Rows from block 3 of the audio encoder of a small audio captioner, named by matrix and row number. Rows with one number within an expert belong to one neuron, the router's apart. Each number is 128 + 24 x the weight over its row's rms, rounded and kept within 0 to 255. All counts start at 0. Numbers have three digits each.
Before each expert's rows are labels from the 100 clips, of 14976, where the router gives the expert most weight on average: "responds to" is what is common among them; "band" is the frequency band that holds the peak. Only what is clearly more common there than usual is listed. The data: chords played on synthesised instruments. In brackets: how many of the 100.
# router: slot weights (encoder.blocks.3.mlp.router.weight, 8x192), inputs 0-95
# up: expert up (encoder.blocks.3.mlp.up, 8x384x192), inputs 0-95
# down: expert down (encoder.blocks.3.mlp.down, 8x192x384, transposed), outputs 0-95

# expert 7
responds to: white noise (93); thin (high-pass) (40)
band: 4000 to 8000 Hz (50); 2000 to 4000 Hz (50)
router.7:146097148168128127124132139142119142116147111124117130119109099105141132152119165156125116142101138106145124106125137111095185149117173114158099107098139077153120084110120117132140110142100116109123096099141113133105151139163089128155167109108088132151153094161152100162117144106173126085
up.0:079109132146124113155152175136122139136133108091092137180153163137102125129130081122129124138154123119122131113151111103147138105071135143159116112138149134142103125146113136078152157149139111110165132148143138147129111119119165084127130098151150098102166150139124116155144148125123170116
down.0:144143128153122137111127084129131103136090160121137141134190098081162139098068130106107171137106176097106146127128139155096165130119131141141132118148148134143136113117147147130097105127143081106111130110141154165145159111141121147099146170119144129149115108118146132102143082087105110110
up.1:133132086108106102139116088127177158122138137173156125115102138131113131111107134153133140162127124155182166134106125136138118189088141147140157174173167153114166150114134117111112109091132120054115094137130116082106165147152078132152078068096102103147093094115146118109104119103150083135
down.1:110131122149101156114134125128143112119114137116124124140144081131188107120115126111096130159136174123143133102099134161083170132114149126157134128107133126167149131099165167168118088141156132111152153120169177160163149120163124124109143148115175119115141162132094134103169141076114116108
up.2:085102108171095105132150125113151123136119100115084122127145138111147154151146112106135080123153139123138134094143118128139126121134090144078086117126162142146127175142136154111145147128128126171115119166118119129129106133111144112127152128160149109116139143125113163154145126128092158153
down.2:096143148145125131122128118153112110123105174111123086110201101092145122088084123098142155119136155131100124169127121171096177132108142132125130113125135107130128116091158135144111113120157091108098150105155145161130145111154119176100148155096152149115129135148147134084128108131121077133
up.3:140141106140120140118101132112125090146123150091126121131140132107129144124141144113113150131114117125129123103166141133113126124167152153096158147135113099125123168112135136125089102077108094145097110104123141152122117092145107108115108145103110143162120105124098112131154094115132129178
down.3:115122143108122166126113140137140147105093095152119121116151143118133131149120110175133123105153123176088125152115165134116127107086117084148097120141143142126133112136146141152147183114097123142155148122117129112103155131134161147109159117141149130102172136086165153128101125142160105120
up.4:103072123111128125187147158122176128186125110089115096181117114127155108121128092117131133151136115125122130121137106118104141113117136192154093141158137149149100085155116133091145129133133124120120075131120082123117098128091127110141110137121131082122119161106097146131120142114099142109
down.4:128155132156127155081123100123147117133126135116125123121178117113173142116093119136104137131104169126126125104137140164097147134130106142136114142144124134157174118110134147152132086118147065108128143110146154178149167099186122126098122143119156104125149147096131139113152109080092100112
up.5:100129106147120120123106113138157176122141134166140116164119142122106121100116112142188141163149089161138125119125172128183141182099127082165137118141107145109110149108108134132111125135116089105128110091095146127129172079107101122138115109135088129161103101124108114093116123144126083119
down.5:140158120148115151090127115146109100148151134133124149160151141115167135140161121121111117143160163120134104117090114141140158090113139114126096113125147134177165148122165142130126093126156115101140158134174154149148151141198126122074136164106162138115145134117099138096140166100106148128
up.6:073128139129080160179136153172152167121173107132094120147137126165178157124148086124111086132126138137139127125142123104135151073127133136107098117113121127151141143158111102093134126143152120121119082147127121110102115153112148103110153164134135134145126139131105140105129131121132150122
down.6:132144129121113150082105122153130104116122129096114131125160127104147114079083142104129130126146169095109104148113128181118151146141105117119158129127144141154131143108160161159121140099154081087123149105139146172146157086174101201092180143133141113101126135130175146109167104060113129123
up.7:109146069133140131141128159121155105120153136142116144139157138121101155114177106091135173117102131164103163132139126078148111087122100143119130103136124116144163191152130141096136110123137120119087115140134152127153116148127141121107113130154128115182119134112116091092114091153105142133
down.7:106112126101100115098121122171106075150095136133105137127148168153183090123074170176092130136151113139151133158054164159099149094113118091141164146140152135094102137107173108157134110107116103114125132096146120136111146119146130101120145165099157150142121133110115176121134133120149088097
up.8:111128094122118132132150109152118087120149115108128162125134114128175119131111134108122101111179134099132104125106131140108155125146157126121131118119114097104121134176152096127155109130111136142125158114164117100121068166108155097116161182150157120113141104118154098152150144127119162114
down.8:126106123113142109091100149124135147117066121121099110118118095124117137121078121187134146136111121178097146117166137137117134142146144114145158143153138136103090137097102098123126096101127131109108131146096118119088127100084143135130147133084109131137090118126148131173117049129155096123
up.9:142142144124163113090131139098133092115108111122092133116127085128172142112174094094132128098111142124134120086116110097083125127100135146096099155116161123164144157155133156122142165122144149144154145183113109153146146111140160112147162137164192133125150176127120139140178151119131152133
down.9:093124140099129159134126136128155138105120152098101119123128085129097094129126116101145137135143133111112112140162153126135116122157150126123142075091097069082084125143151145110120161135141139122145136109117132111137084130119175158124167145120130130126100118196160122150133086131142139128
up.10:121102066127101114143100112082109100132108155153112172115115135134101154109115137127120142109132109155145131112076135145112131109099100163094166145152148153127171111097130135132083098130135095107133103124114140096137137110116132083147118125124102135150099119123102118079128122142145128116
down.10:092135124129113100080165127136151155145135102142133113123108139123152118124115142173090147095134123169111161145094093113103126134135163103131127135127109149162145142113172109138148100104113162140116117155156165139140135126154135107127133104120146160128138167130112166105151154159105128138
up.11:163150104150117130122098126096074113127121156168181105118129168128081139131167174135122152132118121141134144142095184106128142141090157093132175133139130129127166107112118105166089126084135087122120106101131134142113186064129119174151083108129133141127103131128125129108099104139149105102
down.11:114103140141141108157170150138137161150133100161119182150107126145170087128144125130124113080154080138143133121097091093120121114110174092151106104107125113133111125146150085107140131146095157181137116174149131099139109159101146072124112119127116132151149140178109110153157171202144150152
up.12:144113101142107081130140116132151147126079165108130102123126127130121149142088150130130094107117116153161105148143149136129144130129138194133138129115148139126153116127120117019099107118146108141134137164147103107122152100108104123138115174103103112130095110086141141113145101118135128135
down.12:130126122149112141095129101132123105124111136152122100110156096095166108112105124162120127168120174109143148117083100136075171111139149098155164156135108137142149124134151128159145070124144099096121131140148179167167163098161121153149132153127162135115155144133122154079119138104129128100
up.13:121132141138148126118103137129118119135111099168132143134141103167153158138121100141140091118141143125120127084174105091088129081102126107121091143101121156145157161137127137125172161126152130170151157154152121149121112132135159131163150101089163105141156165139066153173144188130121164118
down.13:106135117116148135145122114109143140110118152095106121112137098124119100113135126075128123146149148132118118165169153143166133126142133094115127075127131070088093137145149165108133155143128134135138132106100124112120110124109173149119141149117123137130108117206167117137144062144115135126
up.14:127109072119081120145096145130112089172113133121146149129120113117091162125090113133142177161128093143152115161119128165110117100099122114094175154165165128161136156121113126151127098118156109100117103120124156119147126091116087122125090088092104087133096111160114127111103129120121095128
down.14:093105107120093122079120131131104108116121070151105144107143136183137106145132162114098119140125125158077122118086124150119149117113129091141094115111134160160162139135154142181146114125121124086130127129159151177155165115138149123117133152155178145145164149098160186125166178126119137113
up.15:139116102135118115134114152127136085119165122115150183142174165132152151119118113104119071121135180125148100124135139142162159120164128193100111146108104134126138163149145124091134100109094121145114152116112141122125104139165136122125149185138115131129125116132112131148131109112101168141
down.15:102093130120139140128153129126124124117090117120105091124138131149159136114086135161119125139124127151097139148140112141095152149148131086156139129146134152147125115142147155122135151107162084088113155125089155145116130089116109163117181137118135100123096132087152154096090097126151080139

# expert 3
responds to: arpeggio (82); the note A (63); square lead (29)
band: 2000 to 4000 Hz (53)
router.3:106102133124097077155131139083147127138122104122106117162117110108095086150112133150078125149157128139187125126095109130124155177109089116125091168150153154129104141114102086128139100127113170132150082131103118118121153155121145127084145090106109101166144094096157147117131110129104153137
up.0:128140140159102128122071152097091127132096129149114144134135109118100078094116122116124117164132159118161169101133148120100112116077094142125093130164137109082123136107149110172125127147135140136118123123130094118107130167133151159152125128112133129172173154113138144105123145105091172109
down.0:139128127095131121105154129137156164114138141152116142133170116152146166116113131110160169114087113131081092154132125156144135114147138098151147114128129140154150133151159119096143154121118127133149160113142156117148084109085099091138110122150119177071105128175126060135137101153123102122
up.1:152112089143129159128149123115125132130112141118110137087111173103142115146145165106108148093096115165111127131134137163136122151135155109118143106111119161158126148121127165072143099086124089149078108121114155192142117099130084123144106142144108142140104111150121078123120100178189071136
down.1:123135183101149096162078092127120110120162142135106105128133135135130159111097071100154115158156140119171143134133106121066141155139110141113135149143143125104126080125102115155114169127111147075132103094121112105085114125142155147151110135128160133123119120093114150125150165087098152101
up.2:123108104158132152125148134145124143158107128127107154091114112071137139162147134118120163116128126139129094148130131141112095126078139161118153133100122123133090132130144143092115116088130103153089128144108185157143105114153067144155122104138124139175107109136119092096142126174171084133
down.2:124125147119113114145107093133112084156178167111145082094127137116096146144124096104133134154135142125145131160154098120092109146144122089097156130146159096082154112115138140150132140108126144084103110104158114098132130157147129153135136123119105145092116110100111131114101135096120168131
up.3:106131108118110127143111137105088105127109075147116090129094124144119151113121141138122135143122152117132159083113122060143090097101118123127103189172159165132139125176120151138128146123115141117162108120156104095115126157137178124124106171117146132154155141089108151117103179105149121105
down.3:095124098098130115128156130123119139145146148154130107122113151105115122171101164144105145145103144128093104120099168162123097141193124142145136115102152106130144157088169112145137122119138127126120132133188163096151121125102113108114116091138077103084121135161126118149108133122113152149
up.4:128130118115133132123184093157155153107146103133113121093141107168142216142119131112164155153119105097102111129144115152133127110166136072117158112098126149145163127132129179138126130163127141080104147125118150154129101107105092117100174142142116172114104104174107062132118080154148091124
down.4:083125106126112107181119115112103124145132145114086161138121176115112116118178142097111152119123149137155144115092189135122170123102121153118124147126149110109101156129106091149083124129130114118094069118162123096122138135159192183142104127104158107157142129090127155128139143150120202132
up.5:125115111129149089153160075118104130145091146097143125110103150108133165136088108078126120163141120123145123128149103094108126109153136171119175139138149164117114102141172136154158142130125156126131126163130145153117106105135142143131134174113137159148118140118130094144105169150089119148
down.5:093130107112109090145088138124129126115129129138112120122154129134161109136138155141132134116103153087138145159108189125154129132145136147162151120108120082080053159115085105148135155136092123174095109100133152146150169103148128135137134129142107135128110171146130125129172150113154135157
up.6:163179147122134129128091102139184085139167127116126101148128132152110161124149122096140119137137126105138149141119133104144144136189189175128121118120118124150126136107127102144140151134105139077110124082186089106126128121129094115153149117144117082131123118148142136123118168086088118092
down.6:137136109157137122107132155135155145126085129149157162094118090132139130134146113151104131127104139141107081137150121126139116106098081156135117133133128121139169106108103136109142057128129109134147129158106120113138106136124105088098127165142108154115148156138120129126122105168117110170
up.7:117140140165113101138108151115073112133121097095143105156103085104134086092131122162102095135126148104185133107143122099115096104072101145122101136156113097083108125122144109149130115128159131157143103152101090126108109160119181129147112139101134130170172131086114184119157121111120129153
down.7:144123125101125133137173087118129161117162134179103112131155149128146143128102168125150175132103115112061133130110115172102120084160147114147138119116127138144150140158164123127121182132133157116133150137162149122165114116143121106155113139143127158082118122155130066135135108133092112103
up.8:172149143114135116116127109113127137135166107145121112143147129123122100145116124129107137128121172132152155074118112084148168103147135134129087145156140100100107111147113120130109184129122123138128122146124086129094118132149133112156154100132169122128123151119148190152114144137107153099
down.8:116119081129111160096128128140110099141133145098143142117131081113117135111100143139144119110118114120091102136139119147140106097121105114111152120122127162133131170133173138104158125132157153139132205163130119101178113166134110132123102153163092153115118101112081120127127115143119145158
up.9:124126143159141135150112128153152128124128102118112143095137120140143129129143103109162114115118089103109068096139095107117105088104115065160117147126140120120130129155094150146147144114123109130128123145134117167127147117094120096150142122137191142126149170181096106115164180139194117164
down.9:072113082083101105150097146127131132163129112152151148107110105122083093150096152123125152136180133149136155115133120104108123134115126175125113147127141144115099180137122095094110149139134137106146199153103111111131172181132139153107131110158135107124117129087111138107129109139123147122
up.10:110124095113131147120182104145152140115136156119088144123126134094152140152168127124136137120104092158113121089167086134142106120156142129127117122089125127156133128135154157086143091134116118142107096147106159148143117102104102111115135143111128145135114117178145074156132097197164101140
down.10:119123134124110089150099088121124107161161143110107087144134144087156159127112136131106136157139168123170135142105088165047158109116123123124158165146139155098134129134142105155102149111127147094134153117153118101082113111155167171194124151154143149106132133126086130098133124124106173117
up.11:114129164152109101121094182099076131135122113140117136177107121102107072116127126154094085135130159131160157087105125108091092140086106161133093146147108105077078133113118109148128139136140133160148133133127106131102110159152158141140113120099136113142154150103120183140149145095103162138
down.11:153126115116121146127194116150144159115148135147100118135162133157141166126107131104153166128112092139068115145121117168128130092129141089152162116110133155147190128162157147121134147123124125112139146127145156127146109105098115098137098176122119162082122132164121048124110100137107094096
up.12:132153093115130112137152099123118108154109171116129119123133160109129109142141140109126121120126101186116119126128153167151137144150146160122175108105107150135125108131145129072116085068089106104102095087152128108150149128131108164152096124142108134157097097145123098107093093162148092089
down.12:150150182126150113147097112148111138103147129152113114146118153131186155144146074110159127132143179115159112122141115101076139143148135139136111143144160122150130086127122150176118130135090137099157138106132102124080089129138123120135139146174147178104133150140107153137150166084118159108
up.13:162148168103142113106114112111161107115135087092095076149105090114136101117128112125119134139113119127182134110069113122111152136100139144124097153111092094161129123135108133178118181141148100101159154113143137108137122140136168144144117109131120130138148145107130160129154127122075156089
down.13:127139113114157148122167126128119136152116179134147151122135116113103151111130125164130139131112121159089092119154120147131131090090124071112133094131151147117151136128158148117135141166113127105154141155119150091118071155112122119132121146156118169076129136155134103167108115179114104145
up.14:124153159132136109132149102107134125143156107080101130126142080126111107095154113121122122143093146115184126081136148107113105137079104145120085092138130091076116129135126194104129131142115137165099086127101100138133124121077126101119115127093133114188165149139115155092169101117114158105
down.14:127152107098127142130179120150141114139151173148133158126127123104167153104073129146159173119127139158088119140110136158116129106120105082121150117114126141138139146138160127121117161141146168105184184147134153119143112131163166131121121159138104163055098126153113122136154109154092155136
up.15:116118154178119099129113141110106130138102087085132120151103119116131109100120137164107106151151150105161139101129111113117108147066091183131086108167078107058084122155153103138137129132141123167139085157093064132091118140102151128117137120095164110175154167108116174121154157081122162133
down.15:152143119102126128164161068140132148128139136151112116122148098133153153120115159116145149141108126128088089134106110193111111080157141104145160104140127149146155142166157140117119156130132152122143161121151139124157126113144130137132085169155117177077099135141107072119147094148119112119

# expert 0
responds to: quiet level (85); marimba-like (73)
band: 250 to 500 Hz (60)
router.0:145111120101160107163138128119142097171107112156109115160173117116119135127121120125165131138156141123137117134117137171080114094074103112125126164110146148130127132106102114147143155100147101100109088147155100153138092102113147098175126104143144114147144160129132135138156109138085164096
up.0:134166133083126137081108156130101123128110154128102092163100134100088093099144147131139123131111143185103162108100164131124157098077124133133118131139126133136099106121115111145134116150150129123129097119126114109110115141113129173162132114141132121170143097101118141130107122094098151112
down.0:163152098140121164160145139141083133120135132133127120137149103125134124120113130135120156154131118119158129127143130123142089099155127127084140111119130147117184158129152107107133139146165171131133131115125135120139133121132077136135073147114139132124126119125159126115142148155101054139
up.1:114119115122145092101158119152139136092130123137117093150101121132073126137119145130175109099187061110119127135090116164120150110118124123173111171146149166169103130106112139140184133091129123135103143165112125137144109124131091151129134125132118124149117124129128098140128137074106129130
down.1:146157098151100136119085154123122139156108176154159106145157125131128151120145144124122142118102157154130125139166154134141133091124108117084133104119107129122165149143153107119135092127155174137105085089167159066129126134137148135132132116155107106142130137142110103107122157146123137151
up.2:129146123132118122141104108098132125078167106123156150091126084135159115085143121132097146120102170110133107073196132109098132126153115140106125127114135096120141158113131147162107126132124166127124120101104127152156137132161146166170117162117122179164122136125097162104140084148096128135
down.2:141148144082152142143145107103129120160119102118125179152126125134140112111114068105113180115142113116138144186122112162120059111134125141129129126128119124123137108118155119146139125153124106163162158151137133127141104116055134117111154099133111121125131102117147117150099164126138135111
up.3:135135135131126157130140139150156145083096131100118138144114084113132174061190141143147145128128108163166159111142160095152141101122109140093102097108130095132134120141094152132098125139126185158134133104145120093115135136141143137093142136156133144130130120144114078140109146151130121120
down.3:139145143119131102112101141102114116151142156142132122118138134130110101113087167110105139145150146109142149133124128152096093119146115166140155123134115116038161144115138102151147128081115136130149103131113129141102129138135137164150112155088132092152124123120121142149096133116140112135
up.4:122142093136114172147154171159130121111109121155149134141133093095142149131157100120124134095094127136142121095166146120133160112174100091085146119112138100132145172147113107142116107148136211131102119107110152123135152154118146081110146127139135115113098136172153086119110143181151139131
down.4:116109151116146095158133111136090110143130141107087122137127135149110129152094126129124143113142118131141126137103140131122090116113087189171133155156118155100167118095104107142144131137158109104165120140114136150147126130155128143148118106123109128135149112034106153161075133132113109103
up.5:126110121120124131123132113143154113133099113146105132129103146149078103157110148108155110140179063108131132170086148124137151107115109083165109160135154197132123119087131107145138122114140132132132133171118136128121111116119103122107156130143117114115127104124123104134126146081112114103
down.5:173112097156128127132090133099108153140112161160125091118160136132128128134151144133097153119099188137143130117143152115191134105106120131101126105123071118135174159133140115111152126127135173112140104118140137086132142147132135151164097132156124124141125128139093114115097162163129097144
up.6:118116102089084127089143108136109109113077153136118144166101138136114107140154140155161147092132130188134123142100134150169161119184118116122142133119135157148109156105125093098129123122087131123157147104149112101127169113128111109097126112143152157114129122123140121136118161113172089109
down.6:117091106118109117130104118136123134129165141165141120091137099127133164148145180137121114135094187117134133116126122126146122127109154126157132133146095129100172163118139095158117099129145150116153088117098168137168132156179143148129109175067136119140095154108062118074125086128138126129
up.7:121128153173151103196127139162120098141158079144151119125198138126085125149084109152126096130158169090147100160150133132134132120167175112132143103086065111084116124135108148146105143109120136127148137129109130155130134108108123119135136118124131126092110155113099129115141138119111117145
down.7:106122137114165137095143073097152130123129150085096088110076178143138130127165108166152104137126066140106109111107122103128133112108127137121101101097148110180143112145131167130134123173104120127114126160183099108147137106130131147147155122170097149110170150144148147134096127137130163115
up.8:149125165151157124120156120151153148141123153104132121131144114119161134133163119153144112124130091085150131096160092103094113149148122141135120141106135129113156090151107132140072092096089125101157159111116095121201156100114090114115117141149123150089139132149088111086120143128098141129
down.8:084119094127093136048118121067154124132134126155142127130109134112156111124102140123123143109108155094171123150129130163133130109135133119142125125145144097127097114126133103179156114094093116144114164167133128130157177119170094150164143113148145123144150164154126134111123171144163106163
up.9:115127066103131148115105113147117083117085152125098137157112128126117114094165133107126149140121137121129132108140116128134180132156119163141139151150137150109145118137125101111114097144084092125158159114131111109106147135096125121110076134147115144120117095134174089122127131098129124119
down.9:123085122122118112090125135138149134129167116174137138056136097093135119146130154158117083125120154104149145109103089126127116098119133122139127153137107119072142146115140123152153102113151169111144103154111137125155145121147117139126100126069137122150098161131074134128122106133148103115
up.10:127133131098107123171108099158143149127155131166132103148128139118134151166131160130130169169142158142158177136129132158150174146122151116121145159126121152097121147111118091114095118115120133114100095114109124104099100112086115116118086093093110103140108122092103149119099118130121119098
down.10:091114102117148130074123111088126125140162118159135129108120146106153132143134154146116116122109143141148128131121144114146131102068123136112107155145099097145155150132115119141125126107137159122136127163141096135187202103127074158141115116134122136148113176140094149117122164129180114147
up.11:164127112102106187116118163122094152111097154135119123146130116144101134128183171162125146142113147153147154105115158138153123138138117093144111124169130159125146089138193098110125114166168120121156134170168125075082165132131119134125116127165118115118116121127158088122122117119144127092
down.11:136142094155135109135102134119106123146128139162140164158148143134081133118094165094127155122150162115155124127132154119127115116127145161114149125117096132115137133123120112097134167112142172156129084129136123114131138141138097169137081104096171109112089110087122160091148124094120119148
up.12:160103105103115129134130151139128072116148097106119104099167122136174148167082104133134124095161115097123102115132086094159102153169099135077130138150132157141138153122141127145123149114150094091152169123123141161150170096101120137125180108146165118127110118103123117127132116169174123142
down.12:104103168124138137059107130100119160148105134126118144134109114148170117139147125131137144107088136135090119136108171124111145116143124115152164126129105109129140082189129138126128129147144114147100161115118092116099098144109131131088121116094119169172141157142103160161075162114143124156
up.13:115089140137156135137166145100143141178114150121117086161138112177144172139092115142110133141126081158146131113181129119108102126133128165163106110110104133102074059110109148093067105115123105135123156152124090117136149112075122079073109130131127104160126118127156124105137160126114126119
down.13:129127091135087151070115132135131130123155131192118137082101202102160112085132170149168101107140114113127110155092131126170170110131119122120138146172129096133152121148129109136122141112117139125140099128191129145143155127191139151154148147123140114133095174164106117165123113125175122137
up.14:134151128129168098118109135126091135168161135124143086145215136140098139170073119125140086143163155126134115143136109145137152120136151151153130131127107090098080094117132107116102166093133101106096087143123120132096083124140132148147136149106130146135119125085126121130128130088091102119
down.14:129130093122129141131124089138140133125096145110134093133118112136142136122174128119146099121126081133121101128134143137135112130122126113121137108105125118207171156178146176111129119164138152092122168105179140120134110108110130121124110121181119158087179098149127124133122112149094145124
up.15:115103102070093099101103084119144101083141125149125178124106156133103126160159134103192110127147099117144109153087161144144190118137115124141123179146148159157137158102125122156127142135108113129129144108131111131119124147132126139099135132138117142146110131140157102150116113057109103110
down.15:118126098136117126152115144127146116108129148129155088124160085148117155103144155142129135128111175124132148110155150119167100086145114111119128114130133141083175152153178138095142088171141170141152113122134155102158126157122140127116105133100086100164157114092077118093102105143102136151

# expert 6
responds to: white noise (97); quiet level (63); instrument: marimba-like (32)
band: 4000 to 8000 Hz (91)
router.6:117138145133151157146142167116137152164125110107120098110138092124143147079152101087092164120096100110084113091169146095095114124146158137169089087124098123154116142102145133126122130173167140181150114189148170136120132120167136129100137132156126104139175170173129115132115155147159122140
up.0:106124143101167130144110115110120196117153129090109168108145089157114097140132119129143102143126132118127100130197120177103127133119166128170127110155118142130123089122071159148120110144111079123128126148115139138139129087100121090088122135126106138135113120146121114120154093150086139117
down.0:134150107130082151127120132130151076124109140147144093155111144103113126127145157140085127101172124126110149139092160114164114094127146165110144159136101146116124141130119106116102133100137112102136150112119122104139149166129095199157134086135115122129135164119110157126052142111159131116
up.1:147142112119121127077111102120130137122117112116132108165087150102140127134113181145079112109110121139152152118099101125124131136122057140078127116157139111141190134123120173118142131106120148110137118110122097119112145148166110144168107095165130133111129130101114168081108128140144145081
down.1:116088131111116155164082129147113154100160108140113175146101120139131116132112117166123146137099107129131120122112101136141141116127144122134131125130157126136139096164179156153078102162132129111129117149126170131130127105169138112118108159092093120138130113180166113114179144166075120137
up.2:132124103101125124112110141108136146147112110132131181142146089125137093120112097139144150108112115131150148104179036120093100120077117121142121140120131138127149106167114088080108090123126137117115159149137095133130126094100154100070113142134122104088113096106105121138139131131130175107
down.2:095142160175126187146104155108125104139120112112114131115123150108094122092135136134106118129137119130129119143121149105138135074125149135137092155107112165127103161111112108166114149102107145116120143123120136131115122144105119172158141073175126165145135172154149163135020153126195126151
up.3:167124085118096126117121088136092098093133138147141175111111156101106125105114158121108131120152101155131129134084109105189113110126141112104133161164198150141211194160146143156166128126143152109112125078129126138141135163132106164170088127149095164170123131157127127110107141144124090138
down.3:106126153137142121132126156121138103157121100091095102144089123095151145132128113093139140132085107116117149112113111103109139100091100151108102111116143148146103108139123115160111103121137124151113125173177134157123120106121125138111162120160166139148178162189137118135131153148128150132
up.4:094123126150152144134147117151165137132183163104131111130145155114092140153097118137147208169122090127138157160143166167124066147142171130132114100100108114124108133103107132167117129141114078145131129110114164150109129116105112143124107112099107143128116109142098135150113123167101085141
down.4:104149107081124112163117170117143106152101104148131175128131145145141128130138143136109097134135130128137135140087080091144119138094082118111117133124124132160127128131123133111153171164129170146137153155135104078098139148151148131104122167106127099108149136087156118104139120141153090138
up.5:155139130142144150163133123128137092125110122129086135103138129110109148140100131112127113122121074115131134123140170141141138124131108178103154127103129133140121155100122161143108154139086140128142156129135143156150120118138173175135130142104139155106085154138120122189105115132101115102
down.5:070075082113127126143114148127154138153112153118140167129140157146141122111169138141131158108190177099124155115154111110123136152106151131159111143137131144133158088136097116108142103137133141132132114120121115060107101134087120134130125143132127130128141158091141124068094174112153108178
up.6:113124143133161127224153098113158170165159113120114133152142095105102121138117090121132208154120116116132167099149144132143140095091153124144112099127113132097128117082115105167155138151137115132096084161144150143116144149098137113097134140105153085137144122091112102140116147149111130123
down.6:113131121117095112108122139134104146114113133106167144131154117147134081124122185183151080153146125128145132174108155155131171139133149132107135175140125155177148095138120142086145095149124159135137111070136104085082177132142164162141139146127126145083161084108152165113101089133106093092
up.7:172148116125114144130131126118107089094105108109125124123120169095116120143107116128125081112154096140089076113076121117159092101115073108102131134164171158166161170144146160077155138147155157125093135103088125132137133176144147134179142105126132137126129115130136145158108151127168120136
down.7:121099159136131118141101125101104186148117159145108172134112104155134129127112113139161122128091157138144141120155117086100188141123134089100093143122145125136145090148130096126118080145117110098139120144132146107108164086130101114109110174130128148122147099164147129092144125095106134142
up.8:131109118110131099101108136147105155150090114123107184104104090122163076127128106135106147112100152086132101132156098123100168157089154118160135113120130119108168099138101129144157069155089128126127143141090145127143072110090127127091154123131125158149128112127109106122159131125118122140
down.8:145139126140136152145117152135159093103152108121114085124140152109129161112163144141093113082144131142115140108116132135169093109127155167105150148117145101107087142103111120111101144124153108108112133101123138124125149115109078171127128074126151097122121174152120171110076130123136151105
up.9:086095104126125127092138082059134138144118128084139131126153116151160139140147164177143127089138123135136140129160095147112154149140160153149140127110118123128155108135106160103148113126127132110152094104090094164148148094126110129128126146147144115135146128142164143115162138086130097112
down.9:124147094128142145152158132126106044093162079167112108116110114113142121120156114115119125126116135168116111099100124115148059111120137154132152164124138146112117154118139118133106179153118082165113147166092146137122102163120113143115128098137106127124132173117116119156071173113099144122
up.10:138117093091137111123138103124180104095141151083111120123100116114130134128169112087122075140152098122128097109091105139142124122155100160120124130177114110151092134149157146108124111138094126138135163100165149128124085151105118116156129141140132118139149154144128158144112139135163111127
down.10:087097138136133132121102124158112135161148124145135157203172158148144143136147118124151126091127112105119155139157157067108167165130118097131118132138119138112130123151126101150129160108126108135143103087106105137089201089150093174132137093163115122126129110119144137092100134115132120194
up.11:146139120116111162119099154099118108153131112119117140120142098144144109127130109119100070123104173072141113139138140143108152123111108102135094130119132126122117095072116125099123080104109137144143119141163115157118138100107110089078120159117110105111129099161135155115151123101157149093
down.11:131155171152126114116114108111098146102128095155139130136122108118119120136108149156110144093146103159148140118121122090117135094124174130131125108096137121096131142146130110158098132140128109095111146141121146176117163131091171156179114111113132149165117132135140137132087168162154129149
up.12:147143159151178165158145139161108111137115125127093117160132119074075167127117086097094105127116094147095123129094140116148091089117114126133135133101118133113101210121141146135158132116107134147113159101100157144127123159110136120119153120169149101139116127110162171154073126138119121126
down.12:113075101086095087129154121134143187153124158111143138131145114181134120129138144164145125147155149109159100148124129115095202148091142105132114146148130156148148080126105124120118133131131123109158114142146089090101162093110152119113113161062131171125139088121139107096141144127092077147
up.13:109131112131136144131124113115135169121185124128105174140177116136121104144102088149163168163154119148127142145137135156125120152124148141177106126090104131111132132114111109170165120153118112146104155133123111182088148117123139093090104121109103105146111126122129097121124126121102130186
down.13:081145118144117163146133166101129062144098129135117140127134135109115083121138159135069150133170124130141094125110144117138142145076138122094098158130104134134124146126100112112105164158144137102113161128111104108119135151103156182121158114152129120127132161145133124127037124124162128102
up.14:122122117131143135069145150101142133087132126146165127138117125163160161114163181116130097119109126183119136112145118086126160161137104107082121160163126145139122079127110105076095086131133095130127141129143095119124096116136103111104132156123114101126135140118119170123172149103160152121
down.14:109127167146139153107127102141112109113104116152095112122159134109104112144112128098124148090081099104119117136117157120128124126112173126143130129139122120103103172120165147145100110140126107140120111141106143153136125089130094179181128118132155147120104169120120117128084146164109148096
up.15:159117111114070121066093091113067116087119133163143106105100149117097119141076191142096124106156120132140101151113132133156102149132160120087140136133164139136141140138156126116157163101124187131105186125115139152135141139152100139189094123153102145133113145111158182140125119140161100110
down.15:132106120114132127139140127094138152156125089126120157140105113129172145136104090100172113145098114114123105087148099101115106086138106126114105100101129131144131121145128115128114121120118149151126124157153145125141121115120125080118121174146148120139136171170116096122191170170141165166